Weights of a small sound classifier.
Training: soap at rate 0.0031, 30500 steps, held-out accuracy 99%.
Rows from block 6 of a small sound classifier, named by matrix and row number. Rows with one number belong to one neuron. Each number is 128 + 24 x the weight over its row's rms, rounded and kept within 0 to 255. All counts start at 0. Numbers have three digits each.
After each neuron's rows are labels from the 100 clips, of 14848, where the neuron reaches its highest value: "responds to" is what is common among them. Only what is clearly more common there than usual is listed. The data: notes from a synthesiser with random patches. In brackets: how many of the 100.
# fc1: MLP up (model.blocks.6.mlp.fc1.weight, 480x160), inputs 80-159
# fc2: MLP down (model.blocks.6.mlp.fc2.weight, 160x480, transposed), outputs 80-159

fc1.239:162135137166143125125160097142070167111138086125172152142148082138126149132087151127140165107136119134095077112124147154123102145118135121128142100166137138150127104143120093111132173146108104134104181103099114173121144128171123128168144114
fc2.239:133148127143108112143128138131126133125143123098137116119113131149172135124133121128157133091112128085168081108161157139159155140081078092147116107136133130195144131144117114136150176096068141115140140124072132090131121145163087140124088111
responds to: pitch class: D (71); narrow pulse (26)

fc1.419:110128151127114105121160123104114122080129178128112132134146099146112110131112139142102100137159094133093139170152170117150079143137154125164172129132138150160155120152144097151114176080160146109112104118120132116121147156110159124167177143
fc2.419:139145129162157120113124142120102101132106141133144113070158103133153114111153129081117124136148061110110095134132150106103147140135114136095122110138078110114061134172135130111145124117149138141069136104095182116134173098153145139166139124
responds to: pitch class: C (64); pitch class: A (32)

fc1.434:154133165094126161141155097142133103078145112145099126121123173112148109085154114132096148107111093122152120135124167121124130104138141118115130103127124128112103110105098176127163155118127135122130116129119102087111132069137114134129092123
fc2.434:106111113134126128112114101097159135145159143154115118140152121140132110139086181119155152112109078155097117107095147111108121137141123110173083108143090115144148144145103150117153112144089146135156135116092105119127129157164129162121124159
responds to: bass register (89); pitch class: C (70); square (28)

fc1.449:153102158177094110113162152087137105106128134089158128095113124116112090093131135124108105111135151136148135110128107115152149115147166122178126129143095108147117133095147106119151115145109091142121130072127116112133088144107151107158153106
fc2.449:136140105155129141122151122080158108125147147090110098121135124140128174132130079117135125169146101130116105136131152115124116164106101150119134144133154151114147103143124123147117147153156127165068146125086090112091135145119150167124130113
responds to: pitch class: C (55); hard sync (32)

fc1.129:120108134137096121099114107108107138104114081150136144128138163103133120169096135143169129123189155125100135125165086141091136120125141114106131127084127108124145139143092151143150161124135128092120111104099089109123121093098150141114119156
fc2.129:081114145164105132073141107143088133168144085102110108139109085122129116120121148099116144124131122143144122122116121113105121094103111137130089126139144104144191161147162137121122112104124095097150102102135135120107109110120110133117136149
responds to: vibrato (48); glide (47); pitch class: A (47); triangle (32)

fc1.235:112100142117136094104104111064151122104146142142142102070110099108121125088141138128102181096139135105128143123164131099093130105089110114143161131110154070129118112123125099116079094117161143157138116155099160091156170153104146081153097139
fc2.235:092090106195104134120120119142093085127156127135170119118128092114137140102097136107122142149083137136141121121126129127174150107114124138168131089144154111137072149091106125110086127124136128137145131139122154170138124118139101116127095116
responds to: bass register (82); pitch class: D (54); triangle (32)

fc1.375:123127119113122109109128107145084128141114129103132134115119135133140109144136150147109106125103167134109146139100161151112090148149083150131130147126150126109149115142152114133104137139155123208164070070187107093113112097129105129116148182
fc2.375:124119119124124131145116152136129089112138141146156129133120140115074124135145159108110138141083151150181146110117148135120124107132109107181132137086138131137139097092158156172109120100126135127180140157123115151127139128103079118085121151
responds to: pitch class: B (69)

fc1.360:110090144129133173109141140183127136158133099115141124130097129108164144136119083156145174161154150149141088133156131089087130161145138161107143130169145131110109155127101163129142101159152139140114103138127144145089142151102111156140155103
fc2.360:171117087116077111096116139135195102154170086102103139096172136116113122132081145126131112136138103086115095129117116124155114137089094153096147148100141122146139112124124074145111124119128128148136123130086165147146112132115151137107162148
responds to: glide (82); pitch class: A# (26)

fc1.178:130130126125136115111106115135116166145110132123100094151168141150102144144088171183158181148086094205097123160107105129102163103148131113078135090127075167131117148125145096092090137132130165162172148130148106148103119120145091144119101125
fc2.178:102133121153146099093142118113089155146129122142105085117135088129139080111151135155120084094128145100084129176148129119109175144111078114080121126121094154141096105134153187134155103127114121143103100122112086102103120133139146148165139143
responds to: pitch class: F# (38)

fc1.271:143112118134119093120166110176120072147131100138110125108157079133137132116070148107115131136137109194144129117135106141106119157132171131119099117151170106137109135121141115124133125102078102115151123149094130131148121142097123123144155130
fc2.271:139145136129104099179119140153123095151190143142147100160144160154079111109112185141121126117089119107151145091118136135089130114144118165138095128141138128139086112096110113121162124127120110142085150144089112130074140098141132133135129090
responds to: pitch class: A (43)

fc1.423:107104158147142150142098109166119108134123115116099152161121120128125109133133135164109146174117147148158196144150154161108126143181068125114145123126079096154129140106140162134088143146155153142169150134137152150119122129142144163087109132
fc2.423:098151118145109147107139115093142121145151134093081177132117105130109160077140126091130150122138115120153103117104119075148097117101100117126169163090114101141130153126141142146133101132168156133116130144112161112149125127161106096141116103
responds to: pitch class: B (61); hard sync (26)

fc1.447:109138107147131147099123120087090146112118140120127121111143147133155096091128125107140160124150104120144130123113121108168165104155111075153119115110110166157145132161157132093135144146112132117101112148129172226119106138126128134108143122
fc2.447:099162108138153148106144098117112160135177165111144093144075159105139132128118099134130123120151143093169163158144083095115131112137120155150088157122126139157102173113087135198118124158157159138136123100080121085097146144154120142094147095
responds to: pitch class: B (41); pitch class: C (31); saw (25)

fc1.420:099108133164132160119140124136143120136118073128150124119099102132106158133183168141118113098084155084111111071169114111135101134148144192143093153115127128085127133158127117121146162128143103115155134149190141143096121123141081113136134129
fc2.420:155135125124131102113121155130127125175124099167124180104117078141142147144108159076119103130131127126183128127135130158152137126165153138115104125095161150105123152145146143142134132106146162093131119127098097103136132149123171119173139153
responds to: vibrato (46); pitch class: A (43)

fc1.181:147136146132117144123144112102109122143118133154135117138112123155113109156107137118119169103132187144118128114110105141116081145136125140103171104098113133155145121119156114101111137101117064160110139173107164143139108131129117100115101127
fc2.181:152138100134115162175132169111129159132158119112111143071127135093091155160115108076138111089129133114174112136149124087145086155111057134151101096145128101108115094164184163126129124112113090184163126121111088110130109112142136119128133132
responds to: pitch class: D# (95)

fc1.478:111114145140126121155157141146104126110167166108116155147118101099159121120141143102150089133155111165145131112142172148142118136134099083152108094099155146151145116104102120164131114146110135127153151136113108153159146112126122131109105118
fc2.478:115152150088137144115125153143100126098107123139165122126081129119157151176098208131121123108151131150133145143141148110130126094098090176132102115089124141132127132153104127167099124114126102096153147116150105138125135163138131178104118153
responds to: pitch class: C (33)

fc1.323:141138138131093120138130123100100142115138133087113145114133147143115121078138095160133141129161182134153131095134135159174108138148157171158118143137118147134174113175112063121176137146144124137092108145135181120119137131098164114115135143
fc2.323:079177134134144111137167118129133098112157119096107135149161119180095143117122165125124103102144154124129132121090099140139215160150102133112150135131148194105089146165061129155101103128121133113147118144115107074113183119124111144126086090
responds to: glide (85); pitch class: B (56); pitch class: A# (31)

fc1.139:122097117143141119102123124176099118118090170172151116143081153099101123116136153137126092127103096145117119082141139135122100125176175127082126142208148123099141130126125106097105125127161114092092112096082140098174170125119160104143097126
fc2.139:113125196141103139145170109104146116143128127134145128090135129095137076141100092117108092140112116126141117106109113164120108123125133140103108085116133129132109137156151111146114131112147109117125114108143121184190133137086128120121118096
responds to: bass register (65); hard sync (43)

fc1.278:106158139140158132128148120146124127124119102111137186140137107141082105141150102134100148131106166168154138114148102112144113116135121152107151156091133080138132135158106120091100144078134086140151118114138148095109165169149136110132145101
fc2.278:155097124144124119158149140152130138170158119144122097134117126113156119187135109086121150139122117095128111099125104098117116111167095168150074141166138124087120105088144143189152138142136166145160136164179152117107158136142155139130131144
responds to: pitch class: D# (50); pitch class: E (38)

fc1.431:128115161135140108126132122121113109115160179125116135145109129150115109133126129140139168120121081105123115130137151112117131109135096174129116149154106120148169158161138124153107183138100111128143085138131145137151090186138117117112160152
fc2.431:148091086108153111145142156143103091082155150125125096100149132152154132116124113139142075102091147138099133134150157130135130147101137119175094153105169137148127096124156122151116124154094139169108143172114166090123140113143115132111151127
responds to: vibrato (47); pitch class: A (36); pitch class: F# (29)

fc1.340:167110122120156112087134124119094134096109142177145118109177155138157103140113155113084127089109131146126183145180124126140147136100128141120147116141147143101109136120163149152133089122094117160091127118099160113121157103135145142103136128
fc2.340:099158165101145141140140161118133128171107152094096125131105058138123137142156113140141138123102130105138118114156104088128113112128128164086135116103108130121106143111122136151130133129104143119151105115148137138134096100132135123109126117
responds to: pitch class: A (62); hard sync (28)

fc1.73:162142110120153144123125130140139141152116118105088108100106158131150124105127079117120102132072130095118149119095144105166110124139122096110129129172119142153138167144111115108126173149138110118136147102132099113146162085132132105094115089
fc2.73:146115119132128150151114075095176149157128150116145117119115108092112099081129094096129097135181155149147136143099150150104145089155123099140113123141155086104119170110118140117102112099114152111148112119130108129126061175127127124116163146
responds to: bass register (51); pitch class: A (37); inharmonic FM (30)

fc1.131:159122121108152131135118139117124158124164126117145107093139098146136135140136111099120112147160173123125151083155169111091138109136091119130163180140121138146120136151100129081080116164146107135138148070124133167096099116151144143146125145
fc2.131:117144115131160108136156110142154172106084083125146132127154148114149090124170089150119117150104148171135120167139115125170138169128115194166113128118111141143122170123141181160148125120117121149130132115115136102120123093169100114146135111
responds to: pitch class: B (45)

fc1.295:037165116115132112110092114144107152094136149129129153129147126132119137158115151135129130088092118139096112086129115142110048121158146114049147082123106162107141156113180107110126145138161140120156134138151148137152109132098162124094126128
fc2.295:124169125106118119146149106139101102180096113112155091093144130119108149146131133124137119117131181090089100145113138087100122123125123141089153115118089118144144119115150150136091153104099114117112122095131117081154087106133104116051124077
responds to: pitch class: D# (67); glide (57); square (26)

fc1.41:146101131157118127155125137129099083160132126126101100156111140164127116116132085128146130118107133106119129127145134169114098156086155107122151126123180142164127092125119121106135120175141109133135123094099113141116090144088123173125112136
fc2.41:125149132093141141136133171136135072130126124130093109127105091131090128120144084118108089151135160106111135130198122104131140133140160131105120075145159062120114127131101125132064140113121164131174157145132105150135116179090116110075097088
responds to: pitch class: D# (68); glide (47)

fc1.277:131160118156140114108147128100162101151120095162145142109097176124147122141104104142161139128099129141146188153164137115127120151130146112144136113134084129127119102184114111073161157147164133135147118134089138099102125085119106121073088156
fc2.277:092139171161152103152127122162162121147121101116100123088150141155124153126126121158138088137146125138129135104088128118119162150091119133153135116123137109171110101132068140158142108085095105114149136150149083115093130093137094103118109117
responds to: pitch class: C (51); triangle (36)

fc1.115:121120148156149113122077116106088150126110141165122090114109152176127140102117107087095136116112117180104158123140147117122137113153118155109104104173114132143118142139135164172119162103100157131134125109117113116181131132144129114161153137
fc2.115:143144077123105157129154137107091154138117119145059178111101158134118149121116153166133132107121096145138132145133112142113122133115150108119117121126131182128151126102090098193106128082151144160107117135174141162112091134168124100133179125
responds to: pitch class: C (44); oscillator: inharmonic FM (36); hard sync (35)

fc1.197:178127115136102138107143141125101127135076143138152114104136103170109160128071108138143181148110127126133122101117129156124081156109131132143145117103126090113147151153127116081111129120175112138112097110129133131147133132115105099113095142
fc2.197:132127141116127126120144159124127109149122126140089091123174118137119106097099145098110110086165122091105116156134096167157184140093121168108109082109124131126138092130128096180071142108123133105098128133127111127115175104162150103160135106
responds to: pitch class: D# (70); saw (33)

fc1.288:166167127120131163124088115152132153138109161140108184127117153098138115153116147097144118158149143145132145135130145141083094164152143091152090117133146120126109147131118146106117148141135170133136104107137132136099168104144113136147113155
fc2.288:159122144114148124162109116121108142164113122100103135113089153068114174137117149142097118130154121096115123123158154100113153082151110125127141152161146163086140121091151128141138121124118122116113131172096126148120133148101147164118124138
responds to: pitch class: C (68); glide (62)

fc1.391:174127132116127093108127119148124122143167131132170147130102164092135138141116144130164115134098170166150115109131167089097119105143120116130134154157106115119125104141133115096125135146181135162141131091121135116108098135099104109117141132
fc2.391:111110132161097153077185146140174120147126099125106125113118106105117118134100076148087094110105104153115115160150107105148099125133111129159137130144096130136116124133078144104128156094165140109138175116112141144127161165136163105131154141
responds to: pitch class: F# (49); triangle (33); square (27)

fc1.32:092132110152134122119122143132153124139158117091107134156123184160078150129148172141147116116144135148151147168150138171100142097080081169133101141134121106137123122156116126118157135201162096120098115157163098144098147110106146139139118155
fc2.32:111128129129109124130120162116121162125118141096138145156136141153092117100113149109164136137100130129160150111116165119107142121095142107133147165133102088077140118183101092121159099139145131143133134141166133134116129122102132050121162138
responds to: pitch class: B (60); pluck (55); triangle (25)

fc1.365:141127134122158161136153096154111119133124134154123133139138118134138088117178147138169124142124117099034109062146134114117151138140125109152128171147078090114188153128136099159108129148146101123148136152098141140135127107128119141107119149
fc2.365:123140087125123124098102144106102132149125115117126090146127182160145114100155129093123182129162126141070147159125137139130124145119118141158104152139107104100116087090123140164142140116162135134123168148119125131129115115127103120147129133
responds to: pitch class: C (62); glide (59); triangle (33); square (28)